config = dict(
    image_size=48,
    weight_standardization=False,
    shampoo_beta=0.99,
    max_precond_dim=1536,
    epochs=3.1,
    lr_schedule='linear',
)
Rows from block 6, named by matrix and row number. Rows with one number belong to one channel. Each number is 128 + 32 x the weight over its row's rms, rounded and kept within 0 to 255. All counts start at 0. After the name is the row's rms in percent of the matrix's.
# convs0: first 3x3 conv (model.mid.0.convs.0.weight, 256x256x3x3), inputs 60-74, a 3x3 kernel for each
# convs1: second 3x3 conv (model.mid.0.convs.1.weight, 256x256x3x3, transposed), outputs 60-74, a 3x3 kernel for each
convs0.12 098 [104 139 126 100 133 160 146  75 115 134 101 105 123  72 117 125 107 121  89  75  49 124 151  88 155 177 115  70 163 144 120  66 126  65 176 104 140 104 122 124 138 219 136 143 135 121 188 176 146  82  90 133 161 146 137  95 129 182 107 139 104 138 210  82 150 159 131  50 138 121 133 118 162  78 152 104 182 138 157 124 116  82 116 157 104  48 138 132 171 159 138  82 162 144  85 153 155 116 100 137 149 121 119 142 121 124  95  98  84 115 129 121 121 138 122 155 106 145  76 126 211 155 164 159  82  82  95 217 130 129 108  95 156 131 141]
convs1.12 107 [158 185 129 131  78  76  84 115 123 131 181 142 134 135 131 116 179 106  88 130 126 155  52  66  94 103 163 100 123 110  95 202 109 221 119 113 147 132  73  81 101 170 114 143 133 128 143 134 182  96 157 150  66 122 143 101 159 112 216 126 155 160  74 186 118  80 123 164 173 116 121 120 138 135  81  84 108 184 141 146 150 100 149  69 106 120 143 105 135 121 129 131 128  86 162 140 157 141 124 136 157 137 137  95  89 150 192 137 113 137  20 142 120 105  96 103 180  79 165 114  92 170 102 110 124 120 116  79 112 122 173 117 129 101 116]
convs0.13 059 [ 90 105 146 132 159 169 241 127 108 111  96 128 136  77 148 108 116  84 148 129  98 109 164 136 151  96  89 121 164 131 137   4  93 158 102 154 130  61  71 100 147 115  85 173 131 124 103 102 181 162 121 144 114 108 123 129 142 148  85  90 140 102 144 102  85  92 152 159 166  88 174 113 137 152 143  94 112 144 115 145 150 126  77 127 171  94 123 112 171 166 122 126 114 150  98 138 115 190 116 119 126 109 117 111 134  95 116 116 142 109 136 130 123 130 112 186 124  87  77  85 136 204 122  91 181 174 138 121 120 122  59  83 125 153  96]
convs1.13 048 [116 141 127 123 163 153 155 144 141 101 136 145 128 135 150 161  82 123  97  24  74 135 149 125 107 163 135 100 164 159 132 187 154 104 171 125 142 170 144 151  81 130 145 168 123 106 174 153 102 156  45 116 158 127 138 119 147 153 125 146  87 126 144 209 133 145 110 144 102 134 203 168 121 190 104 149 100 126  53 167  87 146 193 138 128 106 130 141 175 153 154 203 159 136  94 102 102 131 121 127 142 162 133 124 107 134 125  69 100 135 137 144 165 106 108 144 145  88  82 142 113 127  84 101 173 181 113 114 157 168 130  78 165 156  85]
convs0.14 080 [128 153  86 204 113 143 142  91  57  56 147 130 129  73 124 127 144 114 129 179 139 151 116  74 142 154 113 124 111  91 145 119  79 127 104 109 100 144 126 110 113  85 148 153 148  63 120  92 188 188 119 119 174 108 114 137 146 177 104 135 143 143 121 160 134 139 130 150  92 179 142 136  74 119 121 175 180 118 160 113 126 137 125 111 116 177 150 123  59  99 135 110 120 167  89 154 164 180 121 125  82 137 113 118 115 164 162  85 161 125 162 138 120 102 126 117  94 116 128 105 141  90 167 127 164 158 103 112 106 141 162 148 159 112  89]
convs1.14 091 [ 80 138 112 109 133  90 161 192  95 111 138  85 171 146 127 130 127  98 148 103 105 119 165 109 146 104  77 101 138 157 181 109  87 114 176 150 164  64 133 115 126 108 111  71  87 129 151 134 104 159  49 168  93 164 124  87 134  97 133 137  96 164 144 122 139  95 145  66  50 118 135 102 121 143 144 174 161 107 108 118 107 126 162 114 109  79 116 126 100 163 111 174 154 163 185 176 115 132  78 127  76 139 132 175 106 143 110  68 136 104  92 172  95 131 102 184 131  92  76 158 131 133 157 106 127 147 147 147 121 115 133  70 159  80 159]
convs0.15 108 [110 127 131 119 148 116 163 161 114 135 115 125 139 131  92 132  85 176  81 176 150 131 146 155 151 117 178  78 173  48 168 110  61 107 129 161 110 110 118 118 154 100 122 124  99 141 137 132 120 181 172  95 167 173 117 126 142  65 131 177 162 243 158 153 129 157 120 113 133 139  76 107  92 174 155 101 101  82 147  75  90  89 143  78 127 156 151 137 104 155 129 117 141  81  76 127  99 139 158 102 120 117 118 108 139 155 111 144 115 140 137 106 127 104 122 104 117 132 158  93 195  51 175 144 165 172 130  60 117 140 159 149 113 159  84]
convs1.15 111 [138 111 118 124  52 148 132 104 146 135 136 106 137  69 137 130  65 133  54  94  72  78 147 133  99 128 112  85 144 157 154  91  74  73 157 148 159 130 139 136 115 132 142 145 147  96 165 138  74 104 142 114 156 160 127 128 159 121 122 202 122  54 141  98 132 163  74 176  88 158 140 126 124 170 132 165 170 125 111 128 119 127 132 176 157 171  78 158 141 163 113 183 151 110 133 126 121 121  95 114 163 133 141 118 100 165 105 103 111 110 114 116 181 149 101 166 122  91 113 135 162 154 135  85 105 126 124 129 153 139  75 191 156 165 119]
convs0.16 100 [199  55 175 125  89 115 139 162 112 141  86 152 134 135 154 137 151 179  99 130  77 104 145 145 118 109  92  41  48 114 150 147  99  93  93 144 180  96  98 171 162 201 123 146 115 123 177 121 151  91 144  98  82 152 175 145 126 125 126 122 102 128 129 130 172 123 160 135  99 121  88 140 137 141 145 169 188 137 145  87 132 120  98 119 185 142  95 140 116 124 163 169 101 128 142  84 109 127 125 112 211 127 109 135  96 109 134  93 156 145  92 122 125  53 130 155 142 145 144 100 104 167 113 128  88 197 110 116  85 135 165 139  96 200 114]
convs1.16 106 [132 150  56 155 131 211  44 110  86 104  81 124  96 176 161 110 156  89 126 104 141 141 145 120 168 118 120 157 127 142 100 161 158 139 125 119 129 103 116 148  73 121 155 148 126 136 137 129 150 115 147  75 102 146 121 154 145 137  94 104 113 158 107 108 124 156 124  80 124 144  92 104 110 132 135 158  57 139 174 132 200 124 113 167 168 165  65 100 138  93 116  84 126  97  86 142 117 147 133  98 191 164 132 105 123 153 135 182 149  99 175  59 105 100 116  99 184 139 171 152 151  86 156 125 133 146 131 142 124 138 113 145 135 175  94]
convs0.17 109 [105 125 143  96 148 134 184 135  83 103 112 134 119 108 143 109 126 101  36 146 109 116  87 146 137 149  97 117 139  96  85  47 137 127  86 162 192 166 161 135 135 114 122 134 121  63 129 144 114 148  67 156  95 125 137 146 118 177 157 161 132 116 147  97 115 156 160 125 142  89 110 131 161 171 175 129 170 115 118 141  50 111 164 148 119 118 204 129 112 105 114 126 179 161 175 148 100 110 157 134 100 148 137 109  98 114 107 154 106 150 101 141  66 108 140 165 134 155 155 118  95  80  17 146 109 100 122 136  47 122 148 208 124 137  88]
convs1.17 122 [ 94  59 119  99 156 142  93 168 128 143 133 181 177 161 111 139 123  51  94 108 133  79 167 122 129  69 193 108 207 178 110 158 185 187 195 171 105  91 111 109  88 100 147 123 169 182 136  93 146 106 123 185 139 126 126  94  99 173 147 159 155 119 111 130 151 121 111 148  88 186 141 188 148 140 105 107 110  88 101  13 138 151 171  97 151 109  93 118 104 121 157 119  92 125 121 127 198 128 131 177 184 124 128 150 109 145 194 102 156 109 110 143 169 110  99 166 101  99 129 167 162 166 116 173  94 132 157 128 137  95 147 187 120 120 113]
convs0.18 088 [137 164 122 155 160 121 107 150 132 152 106  95 123  91 139 135 144 110  92 142 120 149 224 125 168 140 157 127 145 119 140 189 108  70 111  93 159  99 161 124 110 115 124 130 162 157 116  99 149  29 165 118 204 139  82 137 163 159 131 169  94 131  88 140 100 121 137 110 133 137 138  88 132 131 157 128 172 122 127 123 133 160 106 116 119 153 172 123  83 105 141 109 172 151 111 122 123 147 112 145 156 106 101 147  99 154 142 134 110 133 121  92 137 153 102 113 132  55  62 137 117 118 136 115 151 127 159 126 140 158 115 112 108 128 152]
convs1.18 089 [119 168 172 152 171 103 141 143 129 120 114 122 144  86 116 141 118 189 156 151 135 149 152  69 101 150 104 133 145 170  68  62 155 103  32 221  88 139 146 160 119 164 113 107 149  97 163 127 107 205  90 144 175  83  91 122 159  85  80 170 124 152 126  93 182 112  71 161 120 137 124 115 141 143 117 100 116  92 108 164 117 125 132  89 100 151 120  67 104 165 111 128 130 110 128  95  88 126 112  97 184 162 126 173 142 119 148 120 152 148  95  81 145 141 113 105 209 167  89 190 144 122 110 124 121 152  85 139 129  63 106 192 102 161 127]
convs0.19 091 [134 164  99 103  85 157 138 151 140 122  85  87 128 134 145 171 130 154 105  85 112 115 155 185 121 100 113 146 141 133 117 161 189 130 160 150 126  91 115 138 129 111 141 126 138 123 121 106 120  70 158  83 116 160 154 160 104 126 118 125 125 121 182 110 135 115  91 128 193 141 143 118 121 106 184 164 122 120 134 168 140 162  74 121 123 114 175 138 128 121 146 122 104 113  86 134 118  95 151 107 157  95 127 121 147 155 129 177 120 161 121 144 125 164 121 134 136 137 133 123 125 119 122  80 122  97 108 128  87  80 129 135 116 122 136]
convs1.19 097 [113 148 147 104 115  90 150  91 156 174 131 104  80  61 154  96 153 147 177 101 106 108 122 138 218 125 125  69 145 120 119  79 129 124 137 124 129 120 141  66 143 175 133 119 138 108 159 127 183 187 137 143  63 130  94  94 173 144 101 113 114 128 156 181 100 105 106 157 156 142 104 139 134 162  92 137  99  90 129 153 131  82  73 110 146 120  83 129 177 142 104 155 156 158 160 117 142 114 109 110 133 110 163 125 115 138  72 125  67 199 121 154 114 116 137 102 148 158 103 132 127 127 119  96  93 123 151  87 140  98 108 161 127 143 111]
convs0.20 113 [159 110 135  98  15 130 117 233 144 125 102  73  94  89 130 113 135 152 122  93 109 144  79 102 165 143  97 148 170 113 116  81 111  77 184 133 126 119 130 126 136 105  84 134 142 102 187 100 167 164 158 129  89 159 162 143 145  38 157 107 128 136 135 138 213 138 154 105 106 124 118  99  71  95 127 140 142 151 118 103  89 106 117 148 134 130 147 102 138 132 108 182 110 115 126 160  98  60 199 112 135  84 145 152 110 107 110 116  87  93 125 181 179 146 206 107 157 118 125  75 180  74 174 139 199 135 101 176 136 128 101 135  96 184 124]
convs1.20 100 [102 172 100 129 154 195 148 107  75 145 114  96 115 173 137 129 150 130 130 178 147 135 161 184 122  91  84 157 123 129 115 120  95 134 138 145 120 139 112 176 127 173 114 129 127 155 119 155 122  99 163 141 100 180 144 111 121 107  42 126 154 210 142 124 154 142 112 108 103 132  88 102 201 158 163 128  78 168 100 166 154 150 106  67 149 139 109 138 135 142 120 115 169 123 147 146 113 130  81 127 121 105 137 156 108 114 140 158 106 109 124 112  93 118 144 118 142 222 139 155  62  99  53 131 183 123 178 129 117 157 163 170 140 126 137]
convs0.21 083 [120 127  91 113 147 120 137 124 121 130 136 129 151 114 225 154 114 118 118 113 111 108 139 130 102 126 137 133 157 176 110 137 104 169 144 169 151 119 135 164  71 142 107 149 162 132  52 187 140  47  72 118  73  75  78 144 173 126 116  65 122  56 139 110 108 146 152 111  36 130 142 134 169  86  84 108 141 172 114 173 106 112 174 136 138 143 126 122 153 154 158  69 109 167 110 159 170  53 165 100 113 125 104 131 129 123 148 113 100 139 107 161 137 207 132  82  82 100  93 123  35 156 191  66 109 147 140 123 160  85 103 217 180 106 125]
convs1.21 079 [128  86 114 135 121 130 123 158 128 116 147  78 129 134 128 118 122 124  72 144  86 163  85 130 111 175 114 191  82 152 126 179 175 164 103 125 117 206 117 153  97 128 139 142 109 123  97  68  83 149 112  83  88 149 125 170 114 103 155 178 135  83 194 121 138  46 138 136 126  94 110 174 105 147 152 126  79 169 172 146 184 123 154  98 101 196 129 133 118 142 133 144 123 125 175 122 116 134 137 144 175 130 129 106 155 138 128  92 109 171 149  98 113 185 111 157 105 133 127 151 116 138 123  95 203 116 197 140 162 113 137 134  84  92 159]
convs0.22 063 [125 112 122 117  64  99 118 107 160 120 120  69 109 132 140 114 100 195 104  97 115 127  69 122 109  97 117 119 185 102 145 165 131  53  64  76 154  73 128  86 101 156 121  83 115 132 128 178  73  94 158  44 125 159 121 113  83 122 119 172 127 161 175 150 160 161  76 107 172 143 109 134  94 130 137 154 133 140  98 149 113 117 120 130 136 119 150 137 122 196 116 138 172  92 170 179  77 150 118 147 121 116 106 160 154 130 157  77 118 107 148 174 152 175 135 142 193  26 113 149 139 174  64 174 136 115 110 116 113  76 152  82  90  93 143]
convs1.22 052 [ 94  84 136 120 189 145  18  85 121 144 136 109 107 125 130 129 142 146 195  84 163  97 119 103  60 156 152 146 188 113 143  79 148  93  44 128 127 113  94  33  98 144 131 174 113 113 144 115 138 135 128 109  98 178  99 154 138 142 136 176 125 115 140 163 144  86 120 141 133 104 160 160 125 123 151 104 141 174  97 199 128  90 138 118  81 116  81 106 108 142 129 105  99 176 123 143 126 150 132 195 158 107 131  80 154  95 116 118 113 133 173 138 171 156 104 172 173 164 173 157 149  94  91 154 168 157 130 159  96  89 111 129 156 142 133]
convs0.23 089 [144 156 142 110  69  91 155 198 153 129 119 126  92  88  70 105 121 116 141  99 197 135 160 151 144 138 150 176 158  62  93 174 101 159 115 227  90 123 149  92  76 127  98 165 170 127 129 128 123  81  81 120 115 114 121  96  64 138 163 124  91 157 147 119 160  99 121 108 147 141 118 175  76 120 136 106 158 164 131 136 147 102  63  81 100  89 148 127 146  95 112 126  94 130 142 136 118  97 138 124 123  97 119 141 110 171 112 149 133 104 102 189  92 105  92 108 189 107 173 153 129  96 180 167 134 102  71 145 114 137 194  92 105 167 145]
convs1.23 082 [151  64 138 144 186 114 123 101 107 143  88 121  94 158 116 168 152 138 119 117 119 140  90 124 141 123  91 125 126 131 182 183 199 135 142  99 139  94 118 100 189 123 153 131 149 156  59  94 232 172 167  97  90 126 131 156 140 140 115 126 144 120 108 105 136 118  84 134 147 117 140 101 155 173 117  81  63 151 135 107 121 133 142 147 149 156  89 138 168  83 140  79 108 148 118  97  90 147 121 151 135 100 130 172 151 139 168 161 121 114 148  71 118 136 122 121 108 160 122 110 118 149 132  99 103 107 124 120 148 132 125 115 183 105 159]
convs0.24 133 [132 141 132 176  75 152  85 192 131 109 119 139 117 136 119 125 117 136  95 144 133 151  91 152 159 126 154 146 114 146 113 141  86 174  69 116 148  94 139 148 167  85 148 151 135 119 156  93 178 125  88 148 117  71 114 160  63  98 123 121 102 146 126 173 127 126 149  62 105 105 132 124  78 105 130 140 107 137 127 111 127 150  79 133 145 172 103 170  81 120 174 171 106  68 147 129 115 107 115 134  92  74 119 164 122 147  97 136 158 125 144 150 109 103 156  62 142 104 141  96 219 155 147 134 127 138 101 164 127 150  80 145 170 150  87]
convs1.24 131 [116 116  91 132 120 108 120 149 132 140 117 105  97 131 114 141 141  76 136  74 150 177 208 131 134 168  87 113 137 136 135 155 130 115 213 123 159 144 107 141 114 135 174 121  78 161 144  83 134 107  81 129  79 175 129 116 125 115  95 139 144 170 129 134 136 129 188 147  88 150 131  96 144 138 136 128 157 136 134 120 140 163 104 111 129 144  90 146 134 123 122 107 110 121  89 150 119 135  71 113 126  75 124 144 121 147  97 184 155 127 142  79  92  79 137 154 129 165 119 169 148  91 110  82 172 133 129 166 111 188  37 115 124  99 201]
convs0.25 115 [152 130  75 181 143 165 135 137 181 122  95 148 131 163 152 126 127  90 126 150  99 124 147 127 125 109 125 127 164 124  95 145 145 148 119 111  65 123 150 154 169  76 100 158 132 165  76  98  86 152 182  99 102 156 181 126 106 107  55 163 111 165  76 100  99 120 102 195 101 103 108  90  91 146 131 157 160 118 125 130  95 175 105 130 175 161  85 139 114 105 162 107  84 138 120 107 149  91 147 152 119 135 112  86 150 137 131 150 162 155 147 128 179 142 154 125 106 138 201 139 153  60  99 121 104 160 118 112 113 129  83 205 107 117 151]
convs1.25 116 [130 117 150 156 144 100 139  94 250  91 158 138  56 113 153 131 146  89 171 130 134 146  81 123 181 155  90 118 102 109 139 146 114 122  66 113 130 138 111 164 132 123 141 176 106 118 143 102 165 190 184 139  93 199 165 151 141 140 138 137 121 100 138 124 152 130 160 119 177 105 121 140 102 135 127 165 101  82 155 155 131 108 138 129 165  90  77 148 152  57 104 141 139 140 124 154 204 169 130 120 156 101 112 156 134 117 119 139 134 148  73 158  18 152  97  49  62 171 134 149 177 122  90 108 116 155  86 124 147 145 117  78  96 125  94]
convs0.26 106 [100  81  97 153 114  68 142 219 172 156 116 136  76 124 118 135 146 167 135 131 107 165 142 109 113 124 125 160 160 142 132 105 189 103 144  91  93 153 154 136 140 176 162  75  96 107 161 125 159 131 158 139 116 127 117 167 127 111  87  94 167 136 145 119 151 139 159  78  89 143 121 153 117 160 160 145 154 135 106 103 115 158 147 114 124 184 113 159 111  98 136 129 144  97  72 119 155  67 128 120 137 158 123 161 125 164  90 118 142 139 119 132 174 165 111 128 210 144 144 136 217 170 102 102 151 169 117 146 110 114 244  80 108 122 147]
convs1.26 119 [ 76 153  91 148 115 129  83 118 146  94 108 135 101 107 147 118  97  54 107 101 180 127 181 137 167 113  94  99 112 108  83 127 117 151 248 211 152 134 115 152 156 141 137 122 136 114 138  90 180  58 133 196 131  89 157 107 129 126 143 134 103 101 107 167 153 160 113 152  80 153  89 104 137 177  82 141 141 117 131 100  95 144 108 131 131 140 129 150  77 118 118 171 137 118 102 167 129 171 128 155 131  76 125 131 113 125  65 131 130 146 131 184  69  46 117 147 157 165 145 189 145 126 145 128 107 152 145 118 113 143 116 152 140 164 118]
convs0.27 094 [190 144 136 116 143 170 145 150  84 136 114 140 143  95 127 136 143 176 128 133  58 119 130  68 125 159  92 142 124 122 163 181  79 128 109 138 125 146  49 165 116 153 140  32 144 109 161 155 120 125 118  85 125  70 122 174 178 132 117 182 115 186 161 154 127 121 108 133 108 106 103 127 134 113 124 125  98 133 160 142 127 130 151 122 131 138  99 115 187 157 127 108 153  93 159 182 118 119 100 133 155 102 111 136 150 152 128 177 131 119 103 173 146  91 152 119 123 116 109 121 148 196 181  97 142 110 102 133 120 132 118  89 176 119 120]
convs1.27 089 [153 136 127 102 118 142 131 123 105 159 192 110  66  90 110 109 131  84 151 157 140  62 105  71 145 158 134  84  98 122 149 144 169 165 119  77 141  93 133 119 111 135  97 136 129 117 166 161 211 137 158 102 115 141 136  84 114 122 183  94 120 138 137 116 181 115 181  37 166 106  73  94 113 140 137  81  86  92 132 105 191 141 154 144 176 151 121 117 149 138 144 125  75 136 119 162 123 117 105 152 121 124  71 108 217  93 131 155  80  96  96 165 133 149 180 109 163 134  86 125  83 126 123 177 201 134 208  98 164 147 146  86 141 143 113]
convs0.28 071 [135 176 130 109  90 154 132 117 145 123 141 150 133  93 121 133 144 111 120 108 114  87 177 107 158 154 156 166 131 139 102  98  68  77 131 134 109 103 146 118 205  90  83 166 116 105 144  93 148 106 103 152 132 160  66  94 133 172  78 102 137 129 138 190 140 125 129 149  75 133  85 132 163 210 101 142 175 117 128 125 151 126 126 175 135  71  88 125 129 112 126 134 113 137 132 100 128 101 151 119 161 141 118 168 115  96 172 120 124 132 132 187 106 132 121 148  86 108 121  67  49 120 190  92 115 151 127 182 160  58  85  71 101  88 128]
convs1.28 062 [132 131 141 152  86 150 109  14  83  98 119 142 141 105 146 147 179 171 132  89 151 109  81 141 174 136 191 105 142 151 118  99 140  96 123 101 166 117 119 135 145 105 111 160 193 140  87 106 113 144 103 124  98  74 135 148 103 104 131 129 137 146 161 136  98 129 113 209 183 113 141  88 116 108 132 164 127 117 152 144 152 147 137 126 150 141 110  77 182  71 126  84 107 125 109 109  90 171 145 152 131 129 126 126 126 129  57  86 159 172 158 151 150  75 134 178 120 125  97 130 146 117 142 129  83 184 146 117 130  96 111 158 147 136 140]
convs0.29 110 [186 128  83 143 137 206 138  55  91  98 120 132 174 131 152 144 120 150 144 221 146 150 194 139 128 144 133 125 159  97  44  75 106 116 173 112 152 114 101 190  83  98 155 143 175 153 165  97 125 238 137 154 153 109 163  76 181 130  69 110 124 139 139 148 105 121 155 197 130 137  97 102  81 153 150 131 120 138 136 107 111 136 129 134 164  91  80  95 153 160 139 162 135 123 139 146 122 126 123 125 107 141 160 126 177 132 157 146 140 155 141 101 173  89 121 122  86  84 129  90 105 121 207 126 142  99 101 108 148  90 142 120 101 112 185]
convs1.29 115 [ 96 139 152 113 125 121 106 149 144 144 142 152 109 105 109 143  87 168 130  74 106 187 111 147 138 111 132 130 120  99 165 199 113 127 126 130 159 143 142 133 105 152 140 130 102 129 150 102  92 115 114  79 107  87 118 100 147 121  96 156  85 137 133 113 137  68 158 162  82 155 165 122  94 152 148 158 104  59 125 121  82 123 120 116 103 193  99 153 135 104  85 118 146 125 122 105 106 124 127 117 114 178  90 144 110 117 144  82  84 133 157 204 171 158 126  81 160 124  99 151 112 115 110 131 162 124 146 114 149 147  91 120 141 152 103]
convs0.30 102 [109  83 103 123 175  75 118 152 110 137 117 112 137 111 119 124 143 128 151  99 137  70 113 134  76 142 162  59 199 176 185 128 137 106 110  59 111 123 100 141 160 246 147 152  67 156 189 117 157 109 103 127 139 169 104 139 147 126 127  98 109 142 126 103  98  75  92 163 131 147  97 133  87 117 188 100 144 185 158 112 112 125 105 136 151 130 107 135 136 203 122 100 172 149 149 154 152 125 153 131 129 126 176  80 135 138 162  76  86 121 110 147  69 120 166 106  68 147 108 171  90 152 162  71 126  96 140  86 177  92 131 127 123  96 104]
convs1.30 113 [142 106  99 144 167 172 126 126 144 157 103 161  88 137 150 109 160  96 107 112 174 177 102 159  56 105  92 154  53 113  42 189  93 138 109 173 124 110 116 102 154 161  91 160 138 105 165 150 172 132 108 158  97 108 155 109 139  91 177  88 128 103 188 166 196 112 160 135 136 103  92 117 109 103 116 113  83 129 122 183 155 130  74  82 133  74 168  63 182  59 147 147 146 117 142 126 119  97 118 163 101 119 148 147 105 134 120 171 114 160 124 146  68  99 123 220 159 157 140 108 106 112 146 108  97 126 109 130  72 112 155 154 141  93 187]
convs0.31 124 [ 67 107 154 118 124  76 110  95 126  94 118  65 143  98 106 116 110  97 143 108 109  86  91 149 129 128 109 191 182 181 122 189 185 100 125 135  99 126 117 159  23  71 126 101 118 162  89 179 153 104  46 103 139 101 147 126 156 162 152 183 170 104 175  71 155 139  91  97  62 125 153 133 124 120 111 116 136 130 105  89 125 123 137 131 136 160 165 142 111 187  89 147 112 165  70  71 123  82 125 166 100 159 152 162 166 136 178 102 129 138 193 117  99 118 115 145 193 132 133 107  74 115 151 127 165 155 188 114 150 182 139 101 117 141 133]
convs1.31 107 [124 144 104 145 176 127  69 148 149 159  95 146 145 138  61 103 119 104 129 139 172 127 130  99 113 108  75 117 159 135 210 164 127 153 169 171 123 105 124 112 170 127 121  62 120 120 120 155 105 119  59 168 174 127  94  76 104 166 163 132 178 142 140 156 159 122 130 134 150 110 146 164 184  98 102  86 152 153 128 131  69 118 108 130 134  81  79 124 165 103 147 143 140 136  67  58 139 163  92 123 124 141 125 134 105 110 192 110 125 100 155 122 130 138  91 141 142 118  91 101 105 139 161 164 147  94 125 123 117 167 187  93 172  29 148]
convs0.32 114 [ 82 109 188 140 149 125 115 104 193 159  92 117  90 154 157 128  79 103 159 126 105 109 198 123 127 158 186 143 110 163  96 127 121 117 149  73 189 127  97 117  55 149 132 169 141 139 150 102 136 123 141 192 148 153  98  87  90 109 136 126 128  83 165 129 154 143 146  14 137 204 135 145 134 107 132 158 164 128 127 148 131 106  94  72 102 159 104 138  79 130 119 128 124  91  87 132 159 132 129 167 137  77 112 142 159 125 109 171  83  98 141 117  87 145 125 163 155  97 112 149 137 147 179 161 163  77  89 122 146 148  90 151 153   7 161]
convs1.32 117 [124 140 112 118 142  60 144 126 190 107  99 106 154 131 142 129 141  88  99 147  64 140  90 162 113 125  99 127 109 109 169 162  95 105 189 146 140  55 149 121 106 149 127 108  78 172 198 126 169 105  62 145 151 170 102 143 164 102 178  81 134 124 125 104 162 137 123 135 112 118 149 114 133 123 163 156 136 198 111 134 141  93 137 136 170  31 164 129 205 152 136 134 160 122  69  89 141 119 115 161 195 129 170  80 144 161 156  94 135  92  42 112 145 143 123  98 206  95 145 118 120 113 173 177 145 142 118 121 173 101  86 132 167 101 112]
convs0.33 067 [ 99  70 139 124 179 155 158 124 139 121 126 139 122 106 156 115  99 151  89 123 117 106 125  64 111 110 162  99 113  96 108 115 103 128  83 103 101 132 117  92 187 130 103 105  91 103 150 112  80  80 163 111 142 141 172 156 144 133 204 128 110 111 100 100 126  88 135 150  93 102  97 141 145  93 147 148  69 120 112 118 148 133 123 122 111  78  91  86  82 178 137 128 154 175 120 140 128 153 154 111 161 133 142 102 113 159 101 115 111 123 104 164 122  96 121 109 108 129  33 139 109 172 115 127 124 117 130 168 124 188 164 149 163 115  90]
convs1.33 058 [ 68 173 112 117 135 119 142 132 171 177  89 131  91 149 149  88 185 132 143 117 158 153  60 132 109 165 135  81 158 136  46 194 163 169  78 141 182 114 180 131  96 101  84 162 103  78 148 109 145 175  56 132 105 177 175 151 185 129 104 123  99  85 145  97 123 170 124 145  80 165 120 142 117 151 171 168 138 121  78 101 112 140  69 165 131 179 127 159 117 124 119 125 127 130  94 132 125 138 117 108 129 119 158 168 118 109  95 159  81 156 124 169  82 175 161 117 148 112 153 141 100 124  97 122 106 133 135 160 116 168 101 128 123 125 123]
convs0.34 137 [107  91 122 130  87 166 101 112  66 113 130 125 104 204  86 117  97 106 115 151 137 119 124 124 125  54 169 172 115 179 130 133 206 129  98 145 160  93 111 111  84  69 143  88  80 160 156 124  71 122 139 148 124 154 127  98 126 160 149 120 164 135 161 138 147 125 125  74 141 149 108 118 128 138 127 103 120 161  93 118 155  89 120 139 133  92 125 159 181 107 117  88 143  88 116 117  98  96  92 151 136 126 156 159  93 112 131 114 165 192  98 134 172 198 123 133 181 171 172  75 135 138 166 107 137 158 156 131  35 101 128 159 187 129 124]
convs1.34 121 [137 120 135 128 222 143  97 123  93 166 130 117  90 142 120 108  89 129 128 145 143 108 167 158 139 105 120 127 126  88 125 158 141 209 224 109 144 140  99 188 119 110 143 142 152  47 116  87 136  95 206 216 119  95 123  96  97 170 170 167  92 149 151 114 131 141 129 139 107 117  99 115 107 109  95 139 184  90 126 119 178 114 142 183 174 138 158 151 102 154 117  91 190  97 131 205 149 120 151 153 121  97 174  37 143 125 107 136 126 165 137 150 145  65 136  77 137 123  94 109  93 116 144  83 135 160 134 138  96 166 161 149  98 166 127]
convs0.35 083 [130 138 135 153 156 188 153 155 120 136 109 122  93  83 109 101 111 112 153 107 136 111 218 107 117  82 170 155  87  73  93 124  94  73 173 121 102 121 196 103 239  75 186  98  75  96 117 151 157 106 121 111 145 155 112 129  87 120 172  86 119 145 109 118 147 123 156 112 132 184 119  86 130 133 130 135 115  88 104 121 116 131 124 136 142 120  83 107  85  64 158 153  95 123 130 130 146 125 135 102 141 104 127 151 151 120  93 112 110 143 161 180 113 128 137 150  73 204 192 121 117  58 122 125 185 132  86 119 147 120 136 143 140  95 142]
convs1.35 081 [ 91 116 111  98  65  92 156 136 138 111 148 115 124 159 130 143  97 139 114 109 111 128 163 183 146 178  98 169 112 194 167 122  72 157 166  93 157 191 101 111 119  81 122 119 163  98 126 159 107 139 117 183  94 123 138 147 123 174  80 111 148 117 174 133  71 130 178  87 111 175 143 109 139 126 119 157 176 135  41 163  85 142 127 145 154 202 108  97 124  82  80 149 139 189 136 147 125 129  95 132 138 164 142 119  79 150 110 108 152 107 150  88 130 131  90 112 133 162 175 123 180 124 156 117 155 101  90 153  92 132 171 164 150 107 135]
convs0.36 081 [115 131 175 126  90 150 165  93 137 113 148 128 111  95 106  77 137 139 169 105 121 143 117 153 127 105 116 109 131 124 103  97  66 157 136 182  94 119 110 157 131 163 130 159  97 112  87 164 140 169 203  72  49 111 122 115 179 107  89  93 141 178 158 154 105 123 112 143 124 108  73 146 138 175 115 163 128 181 159 112  97  87  96 119  94 136 156 155  96  96 124 129 161 125  95 137 111  92 158 159 125 159 104 198  90  84 136  94  91 160 119 176 117  73 113 115 212 147  56 123 121 138 122 143 145 171 114 109 128 115 147 121  69 183  81]
convs1.36 070 [101 128 138 103 207  93 140 114  99 131 136 130 147 111 104 121 105 145 105  75 101 103 154 136 142 134 116 137 177 112 125 137 136 145 100  84 108 127 122 100 143  99  77 167 140 166 172 146 189  93  95 109  21 110 141 134 145 123 156 113 120 146 128 146 135 191 123 235 107 145  87 106 153 107 128 154 121 172 151  75 144 161  87 100 139 213 123 121  89 147 130 139 116 146 164 161  91 103 125 189  76 122 116 142 127 143 114  87 135 156 146 116 120 171 185 115 147 113 173 116 112  97 137 126 115 137 144 127 113 173  99 107  86 177 179]
convs0.37 107 [105 130 106 139  85  75 121 142 163 125 197 132 123  65  95 146 163 155 133 153 133 161 138 104 131 110 150  99  83 123  60 192  95 102 112 141 165 132 107 145 109  72 152 158 137 156 131 200 124 143  79  99 219 179 111 138 200 138  79  82 124  93  69 125 140 154 112  79 118 147 101 140 134 105  86  90 120 150 189  40  73 118 116 131 172 137 126 121 112 159 125  96 169 134 104 137 113 161 145 128 148  86 114  83 112 101 146 132 123 138 109 112 148 126 129 123  97  89 177 138  78 151 149 150 139 124 143 110 172 138  48 199 171 142 103]
convs1.37 103 [106 149 144  95 131  89 141 128 155 130  98 128 149 109 116 122  91  97 148 168  95 137 108 150 142 131 142 166  84 139 149 131  87 148 144  89 146 129 127 135 134 117 126  90 150 100 175 193 116 113 184  73 182 103 114 199 193 101  99 103 150 155 144 156 132 135 128  83 146 105  99 137 152 173 137 121 158 150 138  89 117 134 103 106  89 150 108 120  67 114 128 131 160 103  68 142  77 123 108  96  70 170 159 128 130 161 153 118 123 154  98  92  93  53 100 124 111 122 157 121 126 178 148 142 117 137 147 137 135 104 140 118  67 119 140]